A small masked spectrogram model, trained from scratch: encoder layers 8.
Rows from block 3 of the encoder, named by matrix and row number. Rows with one number belong to one neuron. Each number is 128 + 32 x the weight over its row's rms, rounded and kept within 0 to 255. All counts start at 0. After the name is the row's rms in percent of the matrix's.
# gate: MLP gate (encoder.blocks.3.mlp.gate.weight, 1024x384), inputs 55-109
# fc1: MLP up (encoder.blocks.3.mlp.fc1.weight, 1024x384), inputs 55-109
# fc2: MLP down (encoder.blocks.3.mlp.fc2.weight, 384x1024, transposed), outputs 55-109
gate.223 102 [140  77 113 123 108 184 140  89 120 128 158 120 167 110  78  97 130  63 118  97 159 101 138 105 117 120 121 163  94 148 129  91 132 103 176 166 147 152 102  74 134 120 144 116 146 218  99 156  58 130 186 121 117 116 115]
fc1.223 098 [109  71  91 157  99 138 146 174 133 139 129 142 121 130 135 154 160 140 102 106  98 132 105 133 107 146 186  81 170  61 176  86  99 160  92  98 164  98 121 174 144  73 147 148 123  96 121 184 119 133 188 195 132 145 125]
fc2.223 104 [103 160 175 124 175 136 117 113 110 163 177 121 198 143 119 146 143  46 136 154 138 139 131 134 129 154 192 131 182 109 102 148 135 146 174 188 148 150 117 164  66 152 103  69 148 149 204 181 107 143 171 197 178  88 136]
gate.224 102 [203  64 145 151 176 113 146 164  82  63 142 102 116 125 128 109 123 142  84  99 143 147 116 172 115 131 128  97 119 133  88 106 125  74 129 110 156 132 180 113 160  92 141  84 181  71  85 163  93 129 136 128 191 133 129]
fc1.224 101 [169 117 171 107 232  84 165 127  91 124 157 109 136 146 163 120 109 117 110 153 122 128 125 142 125  96 125 138  97 148 134 152 154 112 179 114 130 112 107 142 122 138 161 131 137  54 109 147 126 162  79 153  99 139  71]
fc2.224 106 [170 223 107 139 127 147  76 118  81 114 169 119  54 106 191 158 104  39 170  63 129 111 149 154 147  62 163  99  75 111 139  92  86 120 129 127 113 115 222 123 159 124 146 121 124 147  96 141 159 154 157 136 178  89 117]
gate.225 119 [117 109 182  91 101 151 102 120  89 128 112 183 134 130 135 133 144 152 182 145 148 141 147 120 126  93  94 122  86 129 119 141 135 143  43 156 123 122  48 153 138  89  91 149 125 144 118 215 133 127 160  97 123 111 123]
fc1.225 112 [149  83  52  74 144 132 115 161 167 171 151  89 118 118 168 106 117 134 140  93  35  88 146 141 120 144 132 154 112 134 103 125 158 114 127 138 160 168 170 134  94 114 112 133 161 112 102  66 130  91 112 127 107 129 200]
fc2.225 121 [128 136  83 151 109  99 154 159 124 155  90 126 113 117 126 116 155  56  95  92 182 151 171 173 106 154 111 116 175 147 126 110 113 137 141 167 161 120  97 115 140 145 145 103  90 132 100 160 132 157  77 117 179  78 119]
gate.226 092 [156 156 136 174 140  59 110 133 164 158 153 103 132 134 102 110  79 161  81 132 111  62  97 107 183 105 168 148 107 141 122 147 103 131 143  98 107 121  88 127 113 133 112 118 183 118 114 144 168 141 123 120 155 139  76]
fc1.226 095 [139 122 122 125 185 170 113 107 136  96 100  85 114 115  89 115  99 137 181 151 137 108 107 165 129  89 165 140 165 136 128 101 143 105 129  99 135  78  97 103 108 140 139 107 110 159  80  74 122 123 116 143 130 139 184]
fc2.226 091 [160 162 121 179 136  98  41 102 165 159 143 102  66 110 113 104 167 128 132 216  51  84 132 111 156 176 107 101 101 149 124 121 180 155 207  84 157 143 135  95 136 181 174 180 139 130 159 120  80 142 147 144 133 133 120]
gate.227 085 [190 104 124  87  98 137 114  76 112 182  91 141 117 124 137 123  96 111 163 116 125 153 151 128 121  92 108 155 129 147 145 129 102 124 119 128 141 118 100  61 126  99 147 150 135  99 135 144  81 149 158  91 204 180  70]
fc1.227 086 [122  82 154 100 145 112  85 132 154 147 143 156 102  99 147 153  99 119  83 114 165 158 152  79 128 178 104 150  93 143  89 167  89 155 131  74 171 169  67 117  79 132 123 141 151 166 170 123 143  92 146 140 140 158 100]
fc2.227 087 [154 163  98 142 126 146  85 144 103 151 136 111 118  65 112 120 140 162 152  87 115 111 111 149 211 144 162  99 172 136 115 137  78 155 122 105  69  89 130 135 107 115 141 169  96 133 126 192  77 165 134 128 123 166 130]
gate.228 121 [143 181 152 105 124  63 152 118 110 114  98 129 142 147 150 125 156 144 126 118 116 171  42 183 191 186  92 139 101 124 148 116  92 130  64 146  98 119 150 141 148 172 111 107  78  79 148 140 146 166  63 116 118 147 114]
fc1.228 116 [ 96 136  60 165 149 110  99 101 167 137 174 156 167 133 134 123  94 154  79  82 134 151 183 167 148  96 104 162  97  60 127  56 165  99  74  65 115 159 115 112 224 126 155 173  72  86  90 128 144 153 151 149 115 191  78]
fc2.228 126 [ 74 139  83 163 134 142 107 127  84  60 162 106 155 118 187 141 137  89 154  80 149 119 120  98 112 112 149  79 166 121 126 107 120 167 167 182 117 156 135  64 124  99 119 131 158 154  99 113 113 122 134 133 135 138 153]
gate.229 104 [137 160 160 125 158 146 122  36 178 147  99 126 126 147 139 135  48 141 196 181 141 102 123 192 115 143  93  89  69 183 104 118 134 151 136 155 124 162 112 123 110 125 112  82 171 168  44 144 100  91 132 123  90 120 141]
fc1.229 106 [ 72 167  95  69  68 123 135 211  87  97 144 137  99 152  80 143  73 135 104 141 191 113 141 135  77 100 118 101 153 160 128 180 121 213 149 109 132 139 178 126 135 160  71  94 168  87 111 136 126  91 133 147 177  89  25]
fc2.229 104 [148 148 147 122  91 121 110  83 123 151 136 134 188 101 191 141 135 159 118 162 177 146 190 108 113 156 135 102 138  87 152 111  76 144  84 144  65 123 137 157  96 162 108 159 161  99 126 145 125 148 148 140 130 161 107]
gate.230 106 [171  79 117 156  98 135 156 111 116 124 146 171 103  79 131 140 138 121 133 168 108  93 122 183  88 135 116 112  70 103 198 161 144 140 136 107 170 149 172 159 148 125  99 142 148 154 133 112 109 125  81  70  95 112 165]
fc1.230 103 [128 168 166 114 151 135 111  97  99 141 159 167 154 122 158 116 156  97 106 122  88 139 133 188  94 157 154 121 202 180 223 181  96 121  93 128 123 132 143 139 158 139 129 177 129  88  81  83  77 116 115 116 101  53  79]
fc2.230 111 [ 84  60 119 113  80  87 197 131 179 161  93  94 124 164 119 116 207 201 154 118  87 117 201 111 153 136  72  93 159 138 125 103 118 131 127 115 127 108 157 117 118 118  80 176  92 127 147 107 131 165 101  83 135 152 163]
gate.231 097 [131  78 114  93 110 131  85  71 135 138  62 113 140 179 137 160  73 111 139 111 111  76 170 144 180 144 136 126 160 146 109  82 187 100 170 119 100 105 118 111 103 117 129 151 103 121 126 179 127  99 184 123 130  94 128]
fc1.231 121 [133  68 126 128 166 161 131  77 177 152 119 143 151 125 129 103  73 137 179 151 175 137  78  92 179 119 115 146 149 157 133  79 163 111 152 135 134 112 180 112  98 169 118 122  59 133 141 175 126 123 152 131 167 115 118]
fc2.231 148 [130 196 150 140 126  94 121 170  87 109 155 158  88 105 108 115 139 181  95 130 106 155 135 123  97 146 134  71 112 104 159 193  98 126 106 148 150 132 117 157 170  65 159 151 175 126 133  87 146 151 106 167  86 150  86]
gate.232 076 [110 156  83 133  69 131 136 159 115 141 104 117 123 126 166 171 143 182 184  92 104 133 110 112  97 112 148 149 193 157 108 126 147 139 165  80 159  65  83 180 125 136 160 158 137 113 139 106 113 124 142 151 151 120 176]
fc1.232 088 [170 115 102 118 171  85 194 149 120 131 123 119 149 137  96  96 128  81  88 123  91 154  95 169 135 144  84 105 103  98  72 139  59 162 145 134  74 138 125 121  91 144  90 137 122 143 153 123 134 120 133 109  95 100  98]
fc2.232 079 [ 74 159  75 119 110  91  96 211 126 139  94 191 110 144 190 137  82  96 103  90 162 136 124 131  91  95  46 133 157 173 136 196  77 124 164 157 144 108 136  56 118 127 148  92 141 115 131 166  86 153 130 164 144 167 125]
gate.233 106 [111 194 144 122 138 164 158 160 131  96 140  97 139 132 118 135  97 110 128  67 129  90  66 140 166  61 106 102  93  97 153  98 102 130  65 130 137  73 110 146  85  89 209 157 161 146 147 183 159 103 120 118 105  95  90]
fc1.233 109 [ 93 156 174 124 149  76 106 105  96 136  88 161 202 141 162 106 223 133 148 120 136 130 121 104 152 144  88 177 126  97  97 133 183 137  91  89 196 137 135 116 133 139 155 145 128 133 137 114 159  93  58 120 102  66  87]
fc2.233 088 [142 119 124 111 100 120 103 123 160 169 155 126 137  83 129 186  64 112 123 101  99 120 107 158 163 116 147 104 130 118 126 103 131  87  90 197 144 132 124  88 101 154 117 113 198 129 128  78  41 149 180  85 119 156  94]
gate.234 122 [194 146 177 107 120 161 155  84 122 115 137 141 103 136 111 160 151 139 119 121  82 141 113 125 136  96 176 162 154  67 207 178 135 142 137 127 134 142 171 154 181  93  76 107 113 126 153 134 168 143 195 106  86 141  96]
fc1.234 125 [123 112 150  52 164 166  95 105 124 115 126 160  96 128 126 112 104 144 105 128 162  90 122  98 112 155  96 198 131 184 143 140 126  89 125 102  88 125  62  69 129 139 150 107 134 162 168 153 111 153 123 146  56 158 138]
fc2.234 124 [121  88 128 149 147 132 208 139 123  99 172 101 138 103 133 143  96 146 109 139  76 100 208 129  86  64 133 161 163 141 138 156  86 164 196 167 104 157 147 157  97 109  96 146 140 111 167 141 122 142 129 166 135 181 148]
gate.235 087 [131 109 142 172 130 120 140 127   4 130 101 134 170 166 182 109 153 146 160 141  91 165 139 147 166 134 122 105 151 119 147 105 135 177 126 154 142 119 125  88 135 137 101 147 134 203 166 191 122  87 119 146 163 188 117]
fc1.235 083 [155 101 103 145 140 148 146 159 156  77 154 125 158 102 114  87 156 103 188 126  61 135 185 165 157 173 106 149 152  94 123 108 168 128 190 119 124 142 131 145 124 166  64 131 176 110  80 147 105 119 125 137 169 157 190]
fc2.235 087 [163  82  60  66 176  97 133 140 164  69  59 147 114 146 132 155 188 100 169 145 136  78 139 134 165  74 114 146 185 146 138 127 104  52 178 118 141 135 124  96  80  70  59 152  84 124 155 121 157 162 153 150  86 177 125]
gate.236 127 [ 86 110 169 147  62 133 126 195 159 113 154 112  98 149 144 122  95 133 169 158 109 118 131  74 155 109 118 189 102  85  72 101 118 125 110  68 123 175 170  89 139  93  74 142 141 140 166 153 127 125 112 118  34 136 208]
fc1.236 113 [115 130 111 153  99 157 195  83 136 142 144 123 128  83 113 137 169 112 144 123  93 176 129 122 118 161 162 104 162 138 163 137  95 166  83 182 164  78 142 146 136 149 160 133  40 163  92  43 121 191 189 118 118  68  98]
fc2.236 123 [135 101 141 127 133 159  90 103  85 127 133 103 126 145 187  48 138 101 166  67  57 117 119 160 161 121 132 109 211 143 154 156 104 100 129  79 148  61 147 147  77 171 120 144 181 138 114 129 135 120 102 166 166 103 125]
gate.237 104 [125 102 114 140 131 155 185 117  72 205 120 166 137 140 112 129 144 173 121 127 100 163 119 122 176 129 170 136 171 142 115 121 158  98 174 181 150  74  46  71 110 159 133 121  84  70 134 123 120 160 159  82 170 182 124]
fc1.237 108 [ 89 144 148 139 149 120 122 126 116 135 158 157 109 165 143 106 134  94  88 143 135 113  87 133 174 153 141 115 105 139 160 116 114 143 140  60 120 126 155 171 167 154 136 127 116 187 216 141 129 141 146 160  85  91 111]
fc2.237 105 [131 149  75 159  57 164 140  92 139 103  75  94 170 160 107 107 168 135 162 130 157 157 134 136 135  99 103 150 147 139  64 121 124 109 141 146 115 157 113 135 108 121 100  99 152 113 166 184 205 150 122 143 162 145 133]
gate.238 096 [180 106 124  67  92 114 111 152 133 145 151  67 122 112 123 106 165 132 232  97 112 129 120 170 121  74 102 110 189 161 118 121 155 147  56 126 125 113 105  79 121 138  66 131  55 137 166 135 185 128  86 159 133 137 113]
fc1.238 091 [124  61 143 169 155 155 152 200  87  76 119 182 104 156 144 185  84 138  58 184 166 112 112 115 133 158 123 191 107 144 144 115 112 151 107 113  91 134 134 144  98 173 173 129 187  75  61 145  98 142 118  91 182 161 113]
fc2.238 089 [107  71  78 117 129 148  98 118 115 106 144 122 106 186  99 137 138 164 112  56 159 185 123 101  99 107 111  99 169 113 124 105 100 152 101 126 132 145 101 165 115 157  96 117 145 122 131 110  51 129 120 157 122 132  94]
gate.239 127 [145 106  79  78 174 154 131  81 147 129 146 134 101 170 120  92 128 104 151  91 104  72  95 170 117 119  63 118 141 135  86 119 125 149 159  92 160 142  62 127 132 170  91 157  76 139 100  89 104 128  99 153 101 123 185]
fc1.239 114 [155  86 125 111 165  41 138 133 110 104  73 128  90 124 191 157 171  96  85 138 133 133  72 158 163 123 132 176 116  97  82 174  75  53  80 147 114 119 204  95 149  89 154 154 191 158 127 112 139 141  79 125 122 171  99]
fc2.239 124 [174 138 112 144 141 138 110 187 144 151 113  78 160  87 171 107  99 157 155 174 182 129 143 146  75 139 138 116 122 110 134 149 132 165 134 187  62 121  85 125 100 121 106  86 109  57 142 129  55 115 153 157 151 113 158]
gate.240 098 [141 126 119 132 100 147 168 152  91 106 147 127 131 121 176  52 152 168 179  44 138 154 122 128 178 193 101 128 172  98 201 125  94 140 156 128 104  77 138 184 184 138 123  94 186 119 158 152 109 166 169 161  45 150  40]
fc1.240 103 [104 132 173 132 149 172 113  97 127 175 117  63 130  76 197 169  96 115 134 174 127 214 106  99 160  85  62 151 139 129 135 130  82 116 134 113 109 163 121 101 139  86 134 123 100  80 138 131 177 102  75 126  90 102 216]
fc2.240 104 [195 135 153 121 133 101 104  86 169  98  93 165 119 144 111 143 102 125  82 142 144 152 185 131  97  69 193 126 127 154 153 131 119 125 169 126 113 130 116 143 158 176 103 130  97 135  94 141 173 203 213 124 137  68 173]
gate.241 095 [ 87 123 164 109 168 112 132 143 163 109 125  79  76 143 120 110  62 165 106 128 113 137  94 172 128 108 102 206 146 128 141 163 147 151 103 140 176 127 136 129 107 129 133 159  71 123 107  76  87  54 123 192 112 108 191]
fc1.241 101 [ 87 112  73 167 166 129  73 139  82  92 200 131  58 108 183 164 161 122 134 142 124 134 130 139  84 122 145 125 117 166 140 106 120 117 132  93 168 156 140 155 129 184 104 192 101  87 116 110 135 110 118 123 116 127 111]
fc2.241 093 [215  37 182 103 169 111 136 130 138 102  99 101 142 129  61 113  96 100  83 132 148 116  75 148 150 163  85  97 158  96  85 128 153 107 144 129 123 135  95 100  81 121 136  62 133 137 104 127 147  96 148  62 110 132 134]
gate.242 116 [126 145 123 134 144 163 143  85  78 127 143 126 136 169 119 142 178 128 120 135  78 100 120 113 143 142 172 113  98  92 141  44 102 101  97 119 158 100 124 150  49 153 163 170 117 113 144 114 113 134 125  86 136 169  67]
fc1.242 110 [124 208 184 124  85  86 115 123 107 144  88 101 114  97 143 146  72  33 137  87 160  73 124 108  83 124 127 173  96 113 150 134 179 129 136 131  62 132  98 182 111 110  84  92 136 135  94 170 131 169 158 168  73 107 142]
fc2.242 111 [129  81 153 168  93 117 144 101 118 101 162 148 149 143 120 149  85 216 101 170  87 100  97 159 151 118 151 113 141 105 118 107  81 209 103 159 147 115 110  71 170 192 134 126 144 136 108 127 163 129 138 143 126 147 119]
gate.243 104 [128  98 161 120 145 137 148 135 137 157 157 102 109  57  95  96  61 135 110 145 188 122 161 116 124 142 147  85 105 142 128 172 178 183 113 147 153  81 102 120  87 152 171 161 176 122  68 119  76 149  92 116 144 148 159]
fc1.243 104 [153 124 131 164 133  74  75 116 130 115 150  83 100 128 140  80 139 138 162 156 100  90 162 127 133 178  83  94 138 159 121 174 119 229 126 212  89 121 109 151 160 150 117 133 119 105 156 119 129 131 123 132 182 174 186]
fc2.243 104 [103 121 153  64 152  86 137  79 105 150 153 113 147 161  42 107 143 126 187 118 145  94 139 104 116 155  71  97 151 146 139 151 152 126 130 102 131 135 146 162 160 112 165 175 115 133 126 113 125 154 100 160 137 157  77]
gate.244 103 [152 174 151 141  81 123 147  99 173 152 167  98 142 164 135  45  98 100 185 134 177  82 154 148 107 179  80  78 145 118 133  89 193 104 105 139 131 188 180 122 124 105 130 104 112  61 146 119 130 104 123 126 142 154 117]
fc1.244 102 [165 175 133 135 125 137 118 131 189  99 120 139 143 154 203  98 100 111 154  71 107 115 117 147 134 150 147 175 132 103 125 105 116 140 114 109 100 134 233 173  89 146  96 139 113  79 174  85 187 119 149 109 166 131 154]
fc2.244 103 [122 107 157 184 148 136 131 174  94 124 165 132 101 146 151 106 131 136 223 158 235 144 155 164 106 156 129 141 166 113 123 107 153 150  82 147 135 104 175  84 169 124  54 133 128  60 137 136 108 137 155 184 110 124  93]
gate.245 088 [180  98 137 173 146 193  80 167 141 121 150 110 151 136  96 213 172 127 195 102 182  97 143 105  85 191 139 148 166  76 114 120  94 163 163 102 139 144 100 125  76 113 135 136 147  90 127 137 148 130 118  91 134 160 160]
fc1.245 093 [ 98  81 117 113 180  96 160 125  60 129 137 170  93 117 105 164  97  98  62 143 122  29 127 138 145 127 100 146 127 175 150 122 171 100  88 132 144 161 121 104 127 176 109  77 106 128 133 139 165  68 101 132 188 115 164]
fc2.245 092 [ 94 141 107 141 145 153 139 125  62 134 103 130 142 122 142 123 176 139  84  89 138 132 195 185 149  99 103 124 116 188 116 113 131 106 110 147  97 114 143 108 128 159  61 123  72 165 137 102 126 162 146 141 143 167 175]
gate.246 098 [108 147 169 120 133 138 105 143 137 101 132 102 165 140 115 133  96  97 150 151 156 171 164  95 102 128 152 186 154 148 133 151 141 145 124 145 125 194 128 120 173 113 140 100  98 201 115  54 103 131 138 139 207 139 145]
fc1.246 104 [128 138 128 105 147 154 137 125 135 135 143 159  65 169  87 198 100 163 116 159 102 146 147 142 116 166  79 148 118 144 142 150 179 121 125  97 130 114  52 129 136 182 114 114 128 114 184 156  97  96 125 157  99 148 114]
fc2.246 101 [101 135 189 108 118 142 114 165 141 165 137 101 148  86 150 182 147 146 120 125 143 145 109 122 143 139 162 174 178 160 143 155 112 160 101 136 115 116 165 139 189 102 163 150 130 122 115 124 130 130 157 101 120 149 133]
gate.247 123 [100 100 144 115 115 156 151  80  70  97 124 151 125 152 149 134  97 131 141 194 138 141  99 175 102 118 140 111  98 168 160 144 105 135 166 151 115  88 190 153  72 103 141 153  49  81 144 134 156 147 113 157 183  91  77]
fc1.247 109 [ 97 121  90  69 134 137 117 131  84 149 186 144  92 131 151 116 111 141 150 120 158  96 122 131 193 166 143 158 174 115 143 163 130 157 156  97 124  82  91 165 160 181 152 116 178 197  75 108 112 119 118 103 138 161  95]
fc2.247 100 [141 155 132 198 102 107 133 107 139 145 118 125  93  76 133 132 195 146 140 143 115  90  88  56 112 138 162 126 159 141  79 111 167 104 102 120 129 166 134 122 220 105 105 129  96 112 163 100 101  97 149 109 102 133 150]
gate.248 109 [138 171  96 145 161 199  97  51 107 150 160  78  98 106 152  82 118 143 120 157 164 180 130 101 123 179 170 114 172 105 111 130 147 144  86  94 109 124 161 215 205 178 143 185 120 136 104 110 137 128 109 125 136 178 137]
fc1.248 101 [ 89 157 138 150 175 105 101 154 135 190 162  56  91 119  80  82 120 184 111 142 130 148 154 115 117 143 132 116 155 150  98 163  74 121 134 120 125  80  81 147 142 164  96 155 115 111 118 101  64  64 109 148 109 149 168]
fc2.248 104 [121 122 167 159 112 135 173 113 107 116 102 165 174 100 121 165 114 114 137 153 138 108 186 101  52  77 121 144 152 182 133 161 135 104 143 170 106 168 176 187  67 156 131 178 113 164 196 151  83 142 157 147 133 140  87]
gate.249 099 [110 134 117 111  95 112 111 144 115 146 117  85 185 136 162 157  81  91 150 144  75 130 136 119 138 153 165 103 162 104 126 131 129 105 120 115 143 107 179 162  90 102 183  94 105 167 151 133 122 101 108 125 136 144  98]
fc1.249 094 [144 186 119 153 208 147  80 134 116 105 183 181 156  96 142 174 162 160 102  89 118 101 109 130  91 134 133 121  86 132  98 169 158  78 108  94 115  54 163 136 122 173 120 174  85 137 113 154 126 134 142 182 112  94 115]
fc2.249 087 [ 80 193 112  66 106  83 112 199 170 146 120  65  81 171 108 106  99  74 167 148 135  77 155 209 110 118 105 174 135 140 144  95  61 160  64 167 126  84 140 106 113 148 128 142 155 132 139 144 120  62 100 146 106 116 198]
gate.250 111 [181 196  95 136  57  69 126 158 122 147 142  62 120 177 126 140  66 105  85 154 129 131 134  80  87  78 166 133 133 174 163 102 121 103 122 119 172 116 152  93 220 122  53 127 127  85 207 156 128 146 146 102 128 121 132]
fc1.250 110 [147  82  99 132 106 149 103 126  71  73 110 136 156  98  78  94 144 119 116 137 131 137 108 128 117 148 161 119 175 170 141 103 126 111  94  72 100 118 123 120 144 113 138 112 165 131 159 163  54 124  99 115 113 141 127]
fc2.250 112 [127  99 124  63 135  80  92  74 152 124 125  82 108 157  81 132 100 167 116 187 102 163 131 144 185 104 167 150 136 117 120 125 130 125 157 154 175  99 163 106 134 146  71  58 138  93 128 151 179 151 142 130 142 141 172]
gate.251 099 [ 99 125 158 216  95 150 129 117  77 103 149 119 144 145 131 124 124 147  99 148 116 150  73 122 108 156 127  83 184 133 142  44 105 103 155 132  70 138 132 113 185 103 115 144 149 141 116 109 157 109 121 143  70  95 124]
fc1.251 091 [107  92 111  91 150 148 117 160  95 153 107 140 163  76 104 168 228 120  89 109 160  49 200  95 138 166 153  99 132 176 175 116 121 115 124  64  84 158 157 125 116 107 107 101 134 128 187 171 188 108 161  77 127 163  81]
fc2.251 088 [144 104 149 179 129 144  77 107 199 154 128 138 161 175 134 183 162 165 204  86 129 161 139  81 145  96 116 172 193 161 119  91 107 110  90 122 124 141  76 115 148 139  89 149 121 108 101 109 137  89 197 117 168 161 103]
gate.252 102 [144 124 154 125 164 171 145  73 116 123 117 126 149 180 154 162  83 118 137 154 112 131 159 137  69 116  61 118  53 116 148  92 104 146 167  73 122 158 127 102  88 154  70 122 124 125 112 162 125  86 136 130  66 138 129]
fc1.252 111 [123 142 142  87  75  72 166 168 101 132 130 131  77 105 126 141 123 139  91 122 167 129 136 147  62 129  77  95 158  62 160 174 191 112  82 114  78  83 169 167 119  84  89 188  92 132 143 142 114 144 165 134 121 158 157]
fc2.252 100 [142 136 105 158 119 211 121 111 139  95 115 143 130 136 105  79 103  99 144 134 160 164 118  95 139 152 181  70 112 143 135 149 108 163 123 187 136 123  80 134 119 110 138 173 143 181  98 139 141 125 147 139 102 141 131]
gate.253 088 [140 107 136  92 134 176 135  80 123 106 125 118 151 123 141 146 156 150 152 126 170 133  89 134 134 156 129 138 189 111  95  96  92 145 134 105 149 105 121 168 163 192 157 144 161 173 154  98  94 140 152 129 146 151 147]
fc1.253 090 [135 145  94 142 123 124  95 164  85 126 121 166  87 132  70 141 152 158  99  55  69 145 160 108 111 128 134 117  94 141 130 118 156  99 177 170 128 146 127  82 134  77 127 113 162  74 125  90  97 163  75 184 118 119 153]
fc2.253 093 [120 110 121  89 165 153 109  97 147 165 125 149 142 140 152  71 109  99 151 182 196 118  79 178 116 146 147 182 113 144 102 113  98 124  55 168  63 159 140 137 137 152 158  61 165 148  96 148 157 132 168  70 177 156  99]
gate.254 107 [122 139  79 144  78 159 112 115 110 123 117 173 163 102 141 166 121 154 173 107 133 106 133 186 131  84 153  89 119  99 140  69 118 155 171 122 103 112 158  95 130 119 146 105  88 171 193 136 118 129 115 151 140 114  57]
fc1.254 098 [139  78 112 139 166 162 105 147 120 146  94 115  92 172 157 165 144  89 137 139 192 119  38 117 141 144 117 125 111 164 126 117 128  96  99 140 154 118 113 141 182 164 114 143 166 147  98 143  99 164  83  90 184  85 118]
fc2.254 100 [127 140 127 154 105 168 118 129 102 120 133  84  82 162 138 137 132 115 117 112 146 119 149 143 169 137 144 147 142 146 129 188 100 126 170 156  76 125  94 167  98 144 131 129 139 124  62 135 132 113 135 160 113  84 134]
gate.255 129 [156 116 124 135 131 143 144 102 110 147 137 110 122 118 110 136 115  79 110 131  98  69 148 117 172  93 172 144 142 174 114 221 119 199 192 135 131 123 126 179  88 119  83  94  63 165 186 162 110 183 135 114 112  99  99]
fc1.255 129 [133 112  94 115  65  89 109 153 103  78  90 112 137 136 141 108 157 167 157  59 115 146 119 119 169 110  82  86  84  63 160  72  80 169  95 122 182 142 132 116 108 181 156  99 142 102 108  85 115 120 144 156 163 143 135]
fc2.255 138 [ 94 155 215 116 136 135 145  80 164  99  92  92 167 158 141 132 119 175 115 165 217 106 142 133 122 197 148 147 151 145 143 136 152 102 191 141 108  86 143 120 185  95 188 130 111 105  86 142 116 140  69  64 106 119 114]
gate.256 085 [128 118 102 146  94 101 152 146  82 155 130 109 175  66 191 150 139 101 105 136 158 123  99 154  79  86 108  89 115 168 154  97 147 119  95  73 130 132 152 138 103 124 134 152 151 149 106 143 125 107 161 168 116 130  81]
fc1.256 093 [150 200 134 155 161  96 136 111 159 128 145 140  98 173 140 100 147 149 113  83  86 160 183 138 132 159 139 153 179 156 127  96 124 103 109 105  38 115 112 116 138 138 123 115 113 141 146  95 167 138 133 149  58 153 123]
fc2.256 082 [114  93 109 151  78 105  67 170 130  57 115  95 134  39 151 155 149 126  94 165 121  96 144  61 131 101 168 115 141 109  96 128 122 121 119 142  83 162 195 164 164  96  66 130 107  91 148  72 134 122 151 137 160 109 183]
gate.257 097 [104 114 166 152 125 130 108 156 120 190 211 103 118  84 148 117 122 129 129 129 131 150 150 102 103  79 181 152 152 117 113 149  56  92 148 170 138 135 125 159 103 125 115  89 138 105  79  73  47 100 166  90 123  99 110]
fc1.257 092 [101 201 137  84 125 151 125 141 121 121 110  71 122 122 123 105 126 132 145 193 159 143 144 145  72 116 128 125 138 150 112  78 123 141 197 156  96 115 163 145 174  84 141 114  93 182 134 185 169 179 115 145 100 113 108]
fc2.257 093 [119 100 106 144 113 118  77 146  81 180 140 138 116 111 129 135  77 122 140 121 103 159 117  80 151 143 154 115 108 144 114 106 123 176  96 146  96 162 140 123 123 132 171 151  85 130  67  92 127 176 170 115 112 185 109]
gate.258 122 [ 88 187 152  61 147  71 138 156 122  65 100 152 161 171 162 105 144  95 105 141 116 166 156 151 118 106 148 162  84 179  79 144  56  96 147 106 139 174 179  91  90 102 126 124  99 147 151 153 136 213 140 138 169 136 156]
fc1.258 125 [102 146  90 101 120  65 106  89 103 151  89 123 160 164 205  91 111 127 115 145  78 165 123 158 127 122 114 140  93 104 128 187  78 110  76 120 128 143 159 103  88  79 113 144 136 137 138 178 163 197  90 107 148 100 127]
fc2.258 127 [131  97 135 208 141 155 133 127 117 162 140 166 156 134 131 122 132 102 144  86 120  81  83 144 100  55 123 153 153 115 158 132 212 158 108  91 135  89 109 169 138 147 158 109  82  99  73 120  95  57 111 140 136 162 108]
gate.259 114 [140 104 105 141 131 115 124 122 192 117 189 138 155 189 122 101  83 136  78 163 180 111 136 121 135 133 137 172 186 113 128  96 137 134 101  77 181 125 204 132 147  80 126 144  92 147 150 166 147  98 103 156  98 126  88]
fc1.259 112 [ 98 165  63 111 155 134  36 179 162 189 132 149 108 153 128 120 121 110  90 126  69 108  94 142  98 155 138 164 112 134 126 101 166 114 159 156  94  57 150  85 152  86 125 191 145  77 102 103 104 158  97 152 121  91 103]
fc2.259 120 [169 160 139 135 110 142 132 115 111  95 150 145 178  79 193 151 125  83 192 120 149 202 120 102 114 154 145 158 141 126  94 141 125  94 158  95  67 143  91 126 142 125 137  52 146  90  91 138 170 135 167 120 132 183 142]
gate.260 085 [109 143 137 111  78 122 152  98 101 205  93 147 187 136 115  93 135 237 133 182  83  95  88  96 165  95  58 144 118 153 138 188 128  58 128 160  87 123 115  85 157  83 100 145  68 104  98 142 101  98 120  45 141 179 117]
fc1.260 094 [ 93 181 151 146 191 171 118 136 101 174  99 105 123 154 155 128 137 167 126 182 106 125  99  97 171  87 118 160 144 156 117 157 159 115 113 104 126 194 139 107  99 116 117  96 107 176  91 127 144 164  35 109 165 136 109]
fc2.260 083 [ 93 181  61 103  58  81 140 102 135 137 108 157  90 111 139 124  67 148  90  80  32 124 156  97 166 121 154 113  78 157 217 126 145  73 155 135 105 115 168 111 191 110  92  98  99 139 138 119 108 103 110 135 128 122 154]
gate.261 076 [112 118 123 116  88 181 116 150 163  89 155 133  63 114 198 146  82 122 164  86 186  52 143 112 152  88 180 181 106 179 165  52 136  93 163 119 110 168 147 111 161 113 165 157  99 136 143 123 161 126 143 151 105 100 158]
fc1.261 076 [129  66  97 156 128 132  98 185 120 100  89 119 155 125  49 132 178  87 130 245 106 222 169  88  92 122  99 163 135 122 136 189 142 156 107 112 115 101 123 131  73 156 115 155 159 134 165 134  93  77 140 116 164 138  91]
fc2.261 079 [160 137 170  93 104 139 139 126 202 143 106 160 143 169 143 112 145 195 119 123  74 112  94 125 131 169  91 151 113 140 147 196 114  96 156 109 149  59  79 108  95 166 147 132 139 156 112 122 149 158 125  70  92 141 185]
gate.262 108 [119 110 142 107 129  53 100  98  95  98 190 138 149 152  87 150  87 105 134 135  63 129 163 125 157 159 105 126  85 138  68  67 163 179 174  61 175  69 112 130  85 100 104 188 127 126 117 121 120 133 172 124 145 162 123]
fc1.262 110 [140  43 146 136 144  93 191 129 150  95 149 217 136 153 117 134 157 129  64 132  86  96 167 128 147 105 182 112 119 117 120 108 131 191  96 112 141 139 109 176  62 108 155 112 141 146 110  83 207 113  72 130 132  67 105]
fc2.262 103 [142 146 125 175 102  88 136 157 103 115 147 119 112 155 146 124 129  86 139  96 163 144 116 120 106 118  96 141  72 192 165 133 121 129 127  69 117  96 138  66 197 132 100  90 144 112 125 112 114 140 131 184 102 123 123]